Rows from block 3 of a small multi-label image tagger, named by matrix and row number. Rows with one number belong to one neuron. Each number is 500 + 25 x the weight over its row's rms, rounded and kept within 0 to 999. All counts start at 0. Numbers have three digits each. After the name is the row's rms in percent of the matrix's.
After each neuron's rows are labels from the 100 images, of 14976, where the neuron reaches its highest value: "strongest on" is what is common among them. Only what is clearly more common there than usual is listed. The data: streak pictures of flow and ridge fields. In brackets: how many of the 100.
# fc1: MLP up (model.blocks.3.mlp.fc1.weight, 384x96), inputs 0-95
# fc2: MLP down (model.blocks.3.mlp.fc2.weight, 96x384, transposed), outputs 0-95

fc1.146 096:502518469521520530457496487520465516532519504494496507542500502450518521475494471502489504473506498550521517504541474534488515497465482489513485490503520543481482490509464517527502510475514522505465463516481559520514460495537509472455454514503522526493514506482478511551449520484459458470
fc2.146 099:481485513467509473461480493464499530474518529542515489486499515514497493495514518518469480502482445477528493487498508498455476516441517499494472571496484571513504509508471475510481470547485496476483524447560520516495471458495501464514514492468506492487511492515478522478515503493538511506
strongest on: high contrast (80); parallel (61)

fc1.2 096:512517494477510502489553485488531485551450492474509472527502503502506559504503491502505502495486546460492489493478503509513496442493516502448504555513556479498520513498506494474497518474509512526468517488470510511541527490476514509489541511484451478531490499504537497540466489451458523533
fc2.2 083:493535527502529540484537530527433504552504508531473482470495491524503496490508512519515517505501591500486492529528515517513507542532502498493510505540503440501472480535519508521522504498507448527499495505534493516532477531504549533533513516499531495539491491487498469485503500524502487498
strongest on: spiral (52); pair of whorls (36)

fc1.140 094:495478504436479490503482543534514529501458504515495479494502497466523534484567492499495486508504541535477473493501499468515515498499511475439491517467501454491511498521536480510501507473531501504526466487471484484507494465488552554505548510480444517518499480497454480512505502483490538504
fc2.140 090:533540491536511552490532496512490447510520491534465472498505508502513490513533515475514506486525558529521517505484489488513518514530527530514482561517490446511512510578465532520514533501497541476503541508486488495484468518512491550481512514496514510478513504527518490496489529501510469534
strongest on: whorl (70); pair of whorls (30)

fc1.345 111:487480481481467479541469518486470539497526504487496503460497509485494507505494467500517526512507511486515500510463502499549501456515502482537501499481493450499525563518481491482486483522496579510459491502480476511520486512512578504512533497500558490462503499490507516506487483508558470470
fc2.345 108:495447510525503537530535492519525552485455512476515479477521511536440491496499460462497491505495516519456502496515514484528499478498507475510520472483470475491508483525514505475485497498500465528523493497488493529500493507527482520451474523532471471540506513463520504501505427491432526513
strongest on: source (100)

fc1.22 125:472477542510526564534544504445477511499470492551500525431502514501496457492561523464455527489508502480489485550505495511486516504497472522510510476510458465503497497521522503524476486479515505490501505456503491537490493506485496513533515503523464509489501487511518504499445475481510537501
fc2.22 106:476530504526478505517488512501501496571491508486485528527509490487585539528526499475488533549479504474492495494476525495512470468450503483507489452515457470483505534514488476518530499536463492490507476481512477493508497520528494515464451509525460525487502526515498495509531490452532489501
strongest on: saddle (44)

fc1.129 104:457456500466503471514490495488514520478491479504464502468507516511483464532541476503506524529484518491488492494460513476523533445479491490504518469492519486494488496536492470494476492483509502510496492497524513550535473530478576521514486510515465479511545509509479515498437486476578502502
fc2.129 107:525486472513466555498506480479516525499493505503507506478529483531503527510537468486456490525483539517511501442479525495472509453510505517507501492502457425514484506555499513488477485541494486520549495480516526517533495525541491474447483476502479514499535508492523477498505460456484509504
strongest on: pair of whorls (38); saddle (27)

fc1.75 111:485499488460489509492520521499584493531547497468516455538478510532519525499447454524484488513516522483514498519477497496503466483497508481533500565498520469464532519528491500471505493480498520544482497487476516523499514486503487502515535500461495466457510494497480484522465494435487490507
fc2.75 103:496477501495475476540541521524474504568529467489530488507507527530485502460504502516509543520508543489485484516496512508507499521468499519498528459519462465546513542483550476495494511491438469518497501510488554515492454498505524523498487520486513481513484526514483463512502507489465560488
strongest on: saddle (90)

fc1.178 107:442504502473440482528541500487527510468501492516441512514504472530478522520491525513500551474472501508495471512492502504457486502482510527483517484469511498524510522529543482500537537488512504497492480492521480469436491515452506496516482491529526502478502497497515486502472583526463498491
fc2.178 101:488563525522503474487447513508495522522509478494521494519474519485458504505483518503496509482466501461523469485517492498524532555499480442480510479468499544472481453485474515499481489519534533499465529548460505481490554545507494517494482505531495481489522498522479530506487493465499448492
strongest on: fine streaks (76); turbulent (51); pair of whorls (25)

fc1.98 086:471473502534493458469519521477493486484485499437524465474499500485507478481486509518520491443493492501505464468503481487437518514516506525565523511482546507501496496500521507522546500517478528507546518455522486471483531491493537464485463527545519528494532498498495477493503477530533491507
fc2.98 085:497533479473527493490441516480486513480488471481517481504517488473459492490509508461468522520480537478467486479462504487517521513480486522516507490484475477456513546449515552456510462498508503514519484511470539492502544504521465524458501484423524503539518478484494501511464504512483505492
strongest on: high contrast (71); turbulent (49); pair of whorls (30)

fc1.82 098:517447461529494514512547507490498508496530504468507455476518519511497540476555516495478499498460506493498475509528486532486509521457508516502503471489493523536486539563478521541523527470500530505464468477556507532501514508497489442496470468529514519483507493495516496515475549508482484486
fc2.82 115:476503528466501415467464513515483525524533493539489501558489513519510501523486511522447512497502448511509495515483474510529500520483533514441503537486519549502495473496536520516491515503516485479484531455512514495500480502461497492510515480476517502475497502508469514480540527492549466475
strongest on: fine streaks (78); waves (75)

fc1.258 122:513488501508476507465576472479497530520496514572513481491487505500480451504503527474481471502508553454502531524506482525478510495509496501501488457485517489486514550528496493512482473487486508478425484493478441480519480546519503521508495484499521550539508526483479503517508481492502489500
fc2.258 115:480507491529490458494470495504511537487497503507486462515522515503537546498539491486525495559478481493472483520476528499504495470506495517483460495521440524499487490509512462503462482535478424498550483512517524507490519487496521443457464508561491522513517523491475500478504523477486504489
strongest on: source (47)

fc1.336 091:491511490491474488487482540483551517520469496516510507499487506516482462534472485489527518528497495469504518489512495522482438488495496549452514558448497490499507554513542480527526481515494465468517537450512498452497479528455476482494526497533515484515497470534520488466478506512502524492
fc2.336 110:477515558479494476515504491526494514513485469484486541503483490505456494489510542515488483531520464518502513471523477505482528524476450476464522487503539530516528433483463517491503503455524479477484496564470531476486504506511521503542503516494512427507487497518479500515497534534497520493
strongest on: fine streaks (79); waves (62); parallel (25)

fc1.243 089:494485493528481477521477499512529477519530478515556513503526512539501492448541501503540495402510472492478486477526537503455524477488478467489505506484483521504485498505551528487500554533498479522505503541490514484470483490524511469491480520519494524469512494476501489481490552496471486503
fc2.243 092:532478504487516530506461473524433487544510513458512498510508567539481479484519514462473466504497506455480465508514512490505509467509495501520519533485483539447510492471470479516510522506501501492516545499501507457510512502480493566527487544492510501492499481493507469547513465483533495487
strongest on: high contrast (86); fine streaks (75); turbulent (56)

fc1.195 095:505590474526479525488486543515562503499496472479497483477483526512506510519481495525503455495539523492490505464504514530497520507515474498487478474474523426498553485487482522492489474495507463517486504528470487500501500526506486489498459484507520544485473542478521506510528508485478534457
fc2.195 089:513468473472518449507470469516480555593504524518479483503506500457507502472533495518530498502479538526505474507536507501456498486455540529511476574510494486501496520518499472485501493510466476488470472501498459519475463522474512489490473509506492499504484504470491487498503496478461518510
strongest on: pair of whorls (39); saddle (33)

fc1.358 089:503523488538530526467480523533449514534507504529500478528505481455523504482473492499492550450512505537527518483546485528470508490489479477503498497495508561472462480486469500510519513486491528502503487486483518509514472502541509487465435520517507537464505513489501495529446520472476462484
fc2.358 095:488497489460528529475469479505511530463485510521517499481487492524502491476527519511482479464485448490489493508527507491475481525444495487493473556476489569484488545507462481515494449535491507475484529451559524512510458491503479483502499486474484475523485480491462517501499529495520499546
strongest on: parallel (82)

fc1.112 092:471473453522521530483513498510533479491511518459530534525480544478482533467498506491472520511509513529499515478497463535464510474469502513521475486474469534497489554497523520536496475464518495532500441527475536504500469478537476455473489485470531512512483493514496470534513480507455515489
fc2.112 109:520512504474503452505478490481458541491534503550476509503505491513517502511538504498465531535481461500555476488482487504472499530504538516583466550506497544491490494513510479495496489520491479454478540476532494512509488481450539476524515483496530499502514475501500512500485516544535513492
strongest on: fine streaks (85); waves (46); parallel (36)

fc1.39 111:492421490454496461523485512502489536499505470504489545508489512487514508522578496494513511503506489530482490538488490481499519478487505493464513487510516436501476492525531480479490511467506506532551468482476460510508482484496530540526525492488476471474486505500467496502449524470530512468
fc2.39 112:550510480537473526529511486513491447549506502488515508503524503513506514490471487500522545515519561490519513492473511498491534469538523496514484506476445451531480522550477522495503529520474552480520541480486502468494482551488532537471499494493480492486526518526524496508498497466475485507
strongest on: pair of whorls (74)

fc1.325 121:509533480488489540474475513503502527483531505450514490453488494484504517473504489521533535519514507502511506454456497490558498522522501471508462470446516480478491544491457496464501474511484561492484502481493464502539496487531551523526489490455517507504490493482521499488471471504553483484
fc2.325 116:471458483528502518480543500499494581514441529502531482482481518501490468516489452481517511478478541510476488543513490477506481482485509470508516479483465492474510521455522508521493463509519516501527478482476483548515516515484488506468498505512504498523509515495456484486485445492426505494
strongest on: source (100)

fc1.323 111:503517548489508483476500504487516458474487483473517494503502463550485506467478540508533485480468487470511506475523487509471504484506513431583461481465486444479480525526501495504478511506500529491520520492512531469490484542489499465532493465514531533531519466513529500498493500501499459491
fc2.323 126:484499500457518517494476513502465453494513507512523520507517502450435529506509539452541493501513502484503555510514496505507489511463512530510492515516526489492489526528475502493537503500499582532504517528491500501483514490515475488472535463495528540560498506524463489524470487499454481521
strongest on: pair of whorls (97)

fc1.271 095:477476511430505503499484520532546498491491497508474481493506494492516468521549470518482499522508492504499482520487506466507513501481483458441526500467497484496466513511493461489505496464523546520486504494557504521504509451470587520520511518488473512518529505513453482486515515477520543513
fc2.271 093:533465486524538577497556497472462488476484488498484497504521505521477471501508490523498519519516559515560469472496515492502538492534505499549497514518463421527484515528508509501505494520506523494507510508515514509494506494503479534493507505497515473445521503529533489498496541472473518517
strongest on: pair of whorls (52)

fc1.92 103:462496533516487468484511507473514515494489492506469519516509491524487513516480514499520540491467488484501465519517489504433479498500515521470511492456501483521486535534572489501471515491535510514514495455506502460467475544477523492530478462542495508482486501542551489516490548551468483484
fc2.92 098:471566529508481490485470529513493493536509486484468510514474508438465525496499519489478508482499493474509524492524485518537523549515478470476490468458511546461513465471495513469487468508527565491492504549508511459473530534499471513522518515515516492497475519538487511518475484479494473497
strongest on: fine streaks (86); pair of whorls (62)

fc1.250 110:489451507478488497510590491464487531519455503529504463484501530522503489490510503488491465522489525474483507487467513483510497443500492498510508503499544519497499491547505508545502491523490480483456488494511503516536505495499512539494510515539461525542531527453487543516446476479472486497
fc2.250 113:457545486529506497492503485483519490505516505518445485472519483511529533494550483465476495579473543505462473478480503491484512492509497530488486486537480457512479483525486473511485524532501443517539499464552528518516507494525501458455503468514506512514502496511500491486542507480526494492
strongest on: spiral (65)

fc1.192 100:504518499539511494507502515499470499507506484479471499491507495479496509470500476505469509464528485483484497514566502504528519549497509506507504516476470515479447442527471494522539494505506528517492505521524512520481475503518524497459424471528550547512499468502472482530467500427497489520
fc2.192 104:516465494487508547483473479482511501511483519500547481490506500489473461515460521506468460465477444503487518518532484499535512487506519487445489520494531555527469540492498491510484502539492469482487475448498542461490453458486473477519525492488508501484497492503511514521509517472518455457
strongest on: high contrast (74); parallel (68); waves (31)

fc1.145 093:473495500496469504504524519483523487480493510524484536497488512525483491510521546494477493507474448481496537458475492518446519514473536513485495513495455491453531591507564455473518476511506486466519501479491526496521484503517498510471529499512500493497513508517501473506508481542547536477
fc2.145 098:535491515471481521546473490453496498512514465497458504493499498463515482488525502501508521530517418516528488464493497490500518501454485479579476492483517547515510472485482498510492463439494477500500463547479504484489509476526509523541475515508499491506497517524500488500495519557513501518
strongest on: fine streaks (87); parallel (77)

fc1.66 080:486537550488478491504536519512500440455500510551489501507470499525515451524544534530481498493526435489506512481482503517474530548490548520504503538503499517463494494502540484453511476506537509491508529456520519486512492488522496533489500525493474515479500515504454506484506478500548505507
fc2.66 095:506504488518482536521517505459516485475458478447510521477518513477513496485476468510486479531496438472558496515509518509509516488487474505597512448511513543491516513463498506507503476464490524504473476502520494520530491509537463535517511486491489531512471486500509483518458485538504500498
strongest on: waves (94)

fc1.276 087:473488518522487518514512504469542509493482534497504496534473544512501511536489527462507498528469472529511528465474486505441506526491508543476517524460499515501509581501569481495553482493501484464523499501495515457515492488484491521458508501504524515523500472495506475500513466533535530503
fc2.276 083:520515530475488505543445478484480528522512468515461512512483475486471478493555506498502522513498441499497474484495461504482526542491469486557485540509470519513494492462459498476492499439524503487500488533470507494479546491510517500492489538487492483507494459489479504495476551555503500505
strongest on: fine streaks (76); parallel (53)

fc1.235 094:513516502536505477491494506496471482472515500496487498519518486478498504465496472521474523476523469501494499497560497507540495529491520506504504518484466535491455435498478492522533496486519535511496496528533502508495478507508531516470437481543547551525493478499467493526479506407497508517
fc2.235 108:516467466492522574510483480494499492498484501500562484494510495491456469509463508506486469489481452500506533510538498507555504484526497503471496509481545552507474553492483513503483497540496465483503477452498539458497475466482475468535509485473515487482516483498510511523504530492490471467
strongest on: parallel (95)

fc1.193 086:478469512519509499465547505484481496492492516531500526506477519481473488494452452545535493517487558506497517512484508495540484439466494469526487464485534499500513524550511470501471497511469484515487486541497522518526485525524539457486532496509510546548520479476475493495454481489502511513
fc2.193 107:481498508529487500497525472497538502413497520493501489479508490512493516532503484492502450528467497526483523471488546495472520488469511501489495472523485491538545510525481474531456522516498485472507495468531540510510482462548506438464490504500490533514527503466510492486537458478499536482
strongest on: saddle (41); source (26)

fc1.338 083:502531483493490462470514557540530494481500495559483530500504488474483434504478482487535492495506442494510510485509525532500454494475496489487516510463479485478522524491539509516480464545542486494518556478472503458484497516514491499488521484500513457515497472519496507509461487460538502471
fc2.338 107:515487537476483515525510477480480493508482454479500513530477499504439481506478536549526525496544457492493526475486505490474539473479472525461536415492505527497543468476495526493487515470513458516485466515464529489493499489529489495533478507525530472519470520513512497497477496497482493504
strongest on: parallel (91)

fc1.299 096:522462466451506481545524515535521528494437519509497433503506536493485526526529532496489531509540523504483495519496474477524481459518502507500508470457501447482514530503510500535494521533489486521479493534513521518504482466505566534488532511489497518494520488504489525488501499479483548486
fc2.299 096:491562506498525509490478494503514504494488481521483476497492510514525526504565516484504513510471516523499527488514489493486543480496503519518445505543467432491498467577487533509510503500515459491499530512448491479496508528517502491469465535512493548521488521534498528467468546492494503518
strongest on: saddle (63); whorl (30)

fc1.120 116:536481566465502488480497489501513458501477511468544492502505462526466471479476524526541511477499488459509492483522449498493512491499518454583476490466485474491495526532504489484486526506499523514549517502517538476500502491509523469521481488521501535514500471522541502499513464525520466484
fc2.120 125:518491492427527515484492511495473468490535475489515532501514505444438529532505499446546480480518500488485522519489484498537483505484501537522461507511510498485486530527487502497528470495496566532513479520476508498478507480514468545488507510465514542540521477517487476541487479518483496512
strongest on: pair of whorls (92)

fc1.175 090:503500534497489508520502523519564501476465523536484443497505513489488490521510540478484503519526502521498505515480474485507498531527512513473505481467473489478543552474516480530508491527476494495484457543517528475471514460474540526453512520499481581500505509497495501504551488476467513504
fc2.175 103:513499531508497480499516501510497488430528498529498453512488527480522511483565519480516515494469470512472499501507486510511532481503489504518477537532459475532523461555485521491527507488510460496492553515470488500505537491500507506467480542515505539482490511525500489466459563527500485539
strongest on: whorl (38)

fc1.302 094:508499516528426489518562501471526497467494495522504501480518499515492480522509519524469498515470511505507499467472494510471476528511537531483466508467474502484476590519519534480524483464488462472498475490504488489505473538509495489541541497527522499446475498500510531501516480515521533487
fc2.302 095:465503491513493486499437507477526501498550496479504479529509515482568532472533472503511558522455440489474487504516464496530521510471495477506454471463484552502464473497473468486528497480497485525525509493487494494466540476510512511480495490538483519499496510513483497490475535517471501529
strongest on: parallel (39)

fc1.251 096:486489474527473473513519473498474502520534528476492486472493499501521460469512525533510521419499488492491444513520486474453538519495537481499524514462507513508484498521567442461516531502481506527542545514488511480509482493486527471492489506532492530485499496493495478505480476530509490539
fc2.251 087:502474458455505519517437507473525503502485526447518513520497523483484511508536482465505486496487520436460477487438502482517518493478516473491499511475443501475468499462510498480487484516522536524511475474509509508515489509517482523490521528514515471514509429488518494550490510495528470478
strongest on: high contrast (92); turbulent (52)

fc1.356 104:488429514487528401518495493482484502517532470509495542541531517515502528524568483480508470499478490519530494522491533523479508477496535485508501484536516470503497520501521513494479491470505524542494488495482482511502478514507528544510525468487478470455473522494506516496478496466483495481
fc2.356 104:528510524556463495520533497533501496540513501499504523513521508494511499475469495468493536493525530479467545528480534518506526502591509506514505486448451466504515507517514500496492536502460534467504540492513472439504506540485510508477496489490504512519507497483521484492507456468482490476
strongest on: source (97)

fc1.87 101:483566506476461474487487497505466541507488483532533498466510478510484523512475532529460558538514502486495459472501473475529496524502476501471487494453468532508515510516491482513500503516471490528507498444529492506539490532481500482440486491511509521494482494511507510517488583507515489506
fc2.87 095:459466494469498470482470484545559556520474510479503509531464477483466556470490533455518487502508509492543469515476495498499515527517492462484492469500539527488510504488484508476482475515545517506477509534502491529537535540480526508464492495531494490516489521498503544527509457502512492488
strongest on: turbulent (62)

fc1.60 095:481492485538507508484541486464477459526514505458552484504524480505525499478516508485509471439510500497464484512493478454449460510549521469513509494499528514484471507526538496520524516529490489493529505513490511468472494483513519468523480527547453485481472523527478473512475499514539548518
fc2.60 081:522520516483562499518491503466489485528480522500475476489497493488465486515477504469502528513450504471443473527487514492536512529509504493494484491505488524479482497470465501449537475514484484481491515420504537511501489487495476549521488534473502512513542481512528466536509507525534475450
strongest on: high contrast (91); turbulent (63)

fc1.25 084:509537483496492472480518556537524500500498488563494535517512496478491431507480480490535495499510442499510517488504527535509457501489500489489516495467476487479526514491539522509485466552549489501515563490460504464482499520514495507493521486501516460519497480533488511515470483463532496467
fc2.25 107:512486542473480517526507473481482491519486458478502515540471496502442487505478531554520530493538458488488524482479512492478538474483473526462540405493504529497540474473504526494487520469505460512487471509471522489488502492528489494541476504527521484512474512512510494494474501487482484509
strongest on: parallel (90)

fc1.316 099:502482518453487491494480519502511519495519506493480498442481497479514461485531457499512537459510534498490504542523483484515480505487528468449506505444476506487537536488533484475479507502507509561531492558545505505491525472486548475490507491497474532457497501489484535490510479519506501450
fc2.316 085:523456502469486535512494492541490507471527513491483500521472495526491519542553472470542485471501508507518511512469503472503482453453532494499489514511469478513516516515511536528528533451506540501489553476464477458517500504529481526534510511515520502491492486546475508521481506456475551504
strongest on: pair of whorls (91)

fc1.161 111:492498464500441466513548493493477496507541506457478488472488517505537483497535512516492515465510517509491491551481484489470512525467514482451575525458503504503524472527515503506529540484508516535497546513529485528502498505485521473466461489508489531497506490468500471484469480540495470525
fc2.161 101:488509458476503475509440497491542509471425509494527525541507482499504496520504497477524502485471550458443490510470502480535494484474533485499527503509461501500512478471532525502474509520560520525485485467492498514492493489501500489501552484499477480465494477495520512483517520478514463443
strongest on: high contrast (77); waves (60)

fc1.186 094:523454469510476518496538498487514515479531499466499463480504516522497531487553509482464500518466506488494480483524487522486494505441508523490500478469488506548489534556474510529512526461497508491461459463557497513493506504489482441495476474535504502488501493501519498493454554511466487474
fc2.186 110:475510516469490396457456515506486524530529489532492498546500511527521512501490508521453519497500450522518494502473465517518502539483511508453508516486530537507494466493518520515482510493520485473489534466507515498502494500463505486509497469480509502475492512489458536486531530511555473499
strongest on: fine streaks (87); waves (84)

fc1.306 101:566520473502477509429507483462475514524533486518426490496508498501514486473506476538481483520467509520448494527497541481513513506464487522490477508481549538497494501502502490499490514492533505520529498476445509530499528494505493499518491485520458500490542495474465524531501510520448502487
fc2.306 104:497510522526477479487465493485488497490508499511538486463510480512522507515476497542536497491540522523529468466492482508484477499478535489444487515461478496594486512446507507497506519495480496523532525493492484504477476489521507442460514511543507449469495475491485504471504534509542488516
strongest on: turbulent (94)

fc1.38 086:443534498502506525479522535496498498510486545549538517513469517492502513471509543506481495482489520553508470513490508478474471465462491441497512466499511521490493511496527474518503477536481509485497487464476518535536495466496524511448477500534509500526496513468485484462491506575474524500
fc2.38 086:514455508452494493488512493476507519516486497499473511480484479498480504473499520471477518521467499498549469511468492508491523550467467518512489497477441483506516486419505513519483476481528532494502491502515452563478512488531489510498473506490467483482512480490538520479533487522563496460
strongest on: high contrast (80); source (27)

fc1.269 106:552562510497509499492499505528466472483538502509531492508521527486476481494564556471512489484496517535481491456492516493487487553489451491507503533445503490467484510515476485480533468493510507523467510489526479484472494505510488544524474468495464486486485510486452509495497555480512503523
fc2.269 097:486514532559520534461476523540524511465484501500486518452452491496540464505479503499506501509524515480510499574506505512460493473543468465524529462515537499487508498479497501514516510519523517505495471493501484503510510486468459524475537509474514552519476499475491544496497480511498533449
strongest on: spiral (68)

fc1.61 094:502476464443474480528501517554522521484427516509485438508501508473502526504536530495489508486519523527490497516492484476532493474521506500475492495444488458488531521483529487532485507503488486495502486523487506510498492448488561538473545514487475540504506483500476501487520496476474543486
fc2.61 097:526559507512515537482497501533497470498503491524488481501488503499510499501563528485517498476507537533519528491500490488502523509501519541531460540538484429495505473567470547502517508492503492471493540518455481492498486526519504528483493541507498538502488516526515504469444536507506486523
strongest on: whorl (82)

fc1.100 107:478491485476491531487550466479476518533493518546504475452498500515509488489565515481511494531525510503501506502533489499476523470479504514516499461477534444511496499563512488536482509493510478496465479490499483505512518526525491523500502540521475510561515508462504522501414509494488516488
fc2.100 103:470495486518522457485490487476528503561495502518418480491488530501550547500510473533516502534500487516498485482467515505488481501416489517487494491538472443521500460489515485495501496518482451492531501480506517540486509488494512482480485483526462512495522509510476505475534500482535483494
strongest on: fine streaks (80); spiral (48)

fc1.62 105:495570515474516494441524482473482498457524496477514517489475474551489518473512530499494493501487516480531502433511536511477532468506467489542503478486509448500486497532519494493510508525506494488500496474502513482519471538499497463503504481506566535556528499502480513484506481499484464535
fc2.62 105:508514502460517466523483471494513461458561514504483466510504511488474511512519525498545473520503485498500501489508530506478505484462500520498508517532504464465499494516483527520562513484540535506476446527498484523495522464521436437457520471485543514522494529497476486507514479478495499502
strongest on: pair of whorls (100)

fc1.225 102:459523526495505489499532539537505493471459497531494539497487501499493484489522576496450470503484492486508508491480482507453514486472559498510483500503446504456509548452524505451527490506518472482527510468533505488512505518535497486519525535494504488466509522489476497496495481540525529527
fc2.225 098:481500471501467510524502507445516504514537467470499536494513486447531514476505482490486504543477466478510505477479514499503518502459501504573464463499514550521532511434502506500484460476526514510492452536515498476481506496543458504471478493509482519502498490494519502484501491556522517479
strongest on: waves (50); parallel (42)

fc1.329 102:523500524532524532449469555472501517537482482527515472516488528463511554483524491485495510478489482484495483475488476491462502523520492458552537514478508494454500510507519517486544439507483475503522527492484443496516494508504530510491464518529494500486492544459524492512496542529493504502
fc2.329 078:537523458512503512510460491553494509483466527472539474511471510474493500453489490485505486469495528519510504527513541503471534428471481479477464497468502490459510479477482487492521489504472468491521492517530504544505474528497521509517448507531503513546489507461477531489520491513557500501
strongest on: high contrast (72); source (49); turbulent (41)

fc1.63 092:448451490491506470512521517496516518483498493516469501484507521508467453531508471511519529524491533502491497503472503479562499439471496488518514462490522490486505522522491463506478494518503493515489494538523514541529458531496571511497505512494484505530562504496486519499452486483562500502
fc2.63 103:510485484506482531494507471502521528453483509499515500480524493538503530523549477483483457518472532516491518455475536500467518448508504511498493483529450432521515480546492507505469502526500475516535500488506521515523498488547489463462479489506471540503536513472510477490514454457480516492
strongest on: spiral (33); source (25)

fc1.208 106:484529492515518485470461512466477530512518497486529483509507499490516512490528483514524539503505467510521498430470485482506527531489499506510487476463476493476545497477495496466481459498461555537508507481488477501536534520533483524463496480520549503503498517458516505499487593496480490500
fc2.208 093:462488478523506500492467490562494548487499538515540472520485508504497496492448511464488463496512520508502484537483510496498485501517471494508479464517525508462512522498518471484488524531520512506531495538524498559500500522494561480483471487546492472545452506495514516506518453522442492496
strongest on: source (99)

fc1.21 103:491472476462514494478558507491573497506482513519488424527493520488514462549474527493469495504538460443511493524492508503482498486483501510502510490479494490488525562518499500514494499506471497473438489494487500509548511477504521522494529511489504518533519488485473499519508534444484509488
fc2.21 106:519517499506520495507539513486484529505484503504492461512528490507499514465540520523514543527518503483502475490490514503527501515505470545519504495541443441533523470488528493484521484490484427491497503548483534504508481465497540525451479528536512487499497514505468481489497544512464559503
strongest on: spiral (49)

fc1.189 089:488467501524513506474557505490480492504483529514511540519474510469474502505451473539503494514492567501497512504480492500527487447480500460526500463489533519507524497559513496526485492512475474523481489536490515515544492515529554459488532488498487561520528473476476507509476476485476519510
fc2.189 109:463512515528493496502519473510540493409504519505481482482507482504493543519518483497489463528465493502496515480493532490456524502470499505493494481529487508531543513520487455526460526516504495468487485481542536501517486458528511441474503506497501546516519507457509488495531481468515546474
strongest on: saddle (49)

fc1.24 107:499464467441506507522544484492501539485463504528511480471496547483510522504561536500482510521515497516482486523498489484497517462504497530508506489474508435504481504547550487520488507487527486540501462497501492529491460493508524524517542525508488498511500502507480518505444515441484551495
fc2.24 109:475536503537485486510470508476514460568490497485454481518494540490557534482518496514506522539475487480508507471476515492508528475476513509513459489516476466504469451554510491514523500499488463483527536485478482491482501530506498503461480502513477552534492519538495500487488524457488461526
strongest on: fine streaks (76); whorl (62); pair of whorls (35)

fc1.328 084:449554530545471534482520522498440482502487516482525473505483506502477507465525526494516500486535547515522479499488505447474508474517492491520527500514493496486476491487494508501496455538471532491545524462491493494566485498508529488485511468532492506507518516516485494461456452523522516523
fc2.328 080:465505462489479543516492484481535503487475527496499480489505453490536516498496481469498509488488513514447487516494481488512493503453471488517518479498479462477536523444517525459546457505527526446506502472493486544492525529553432503515476525488462489528501500490501516476532502507508519488
strongest on: spiral (27)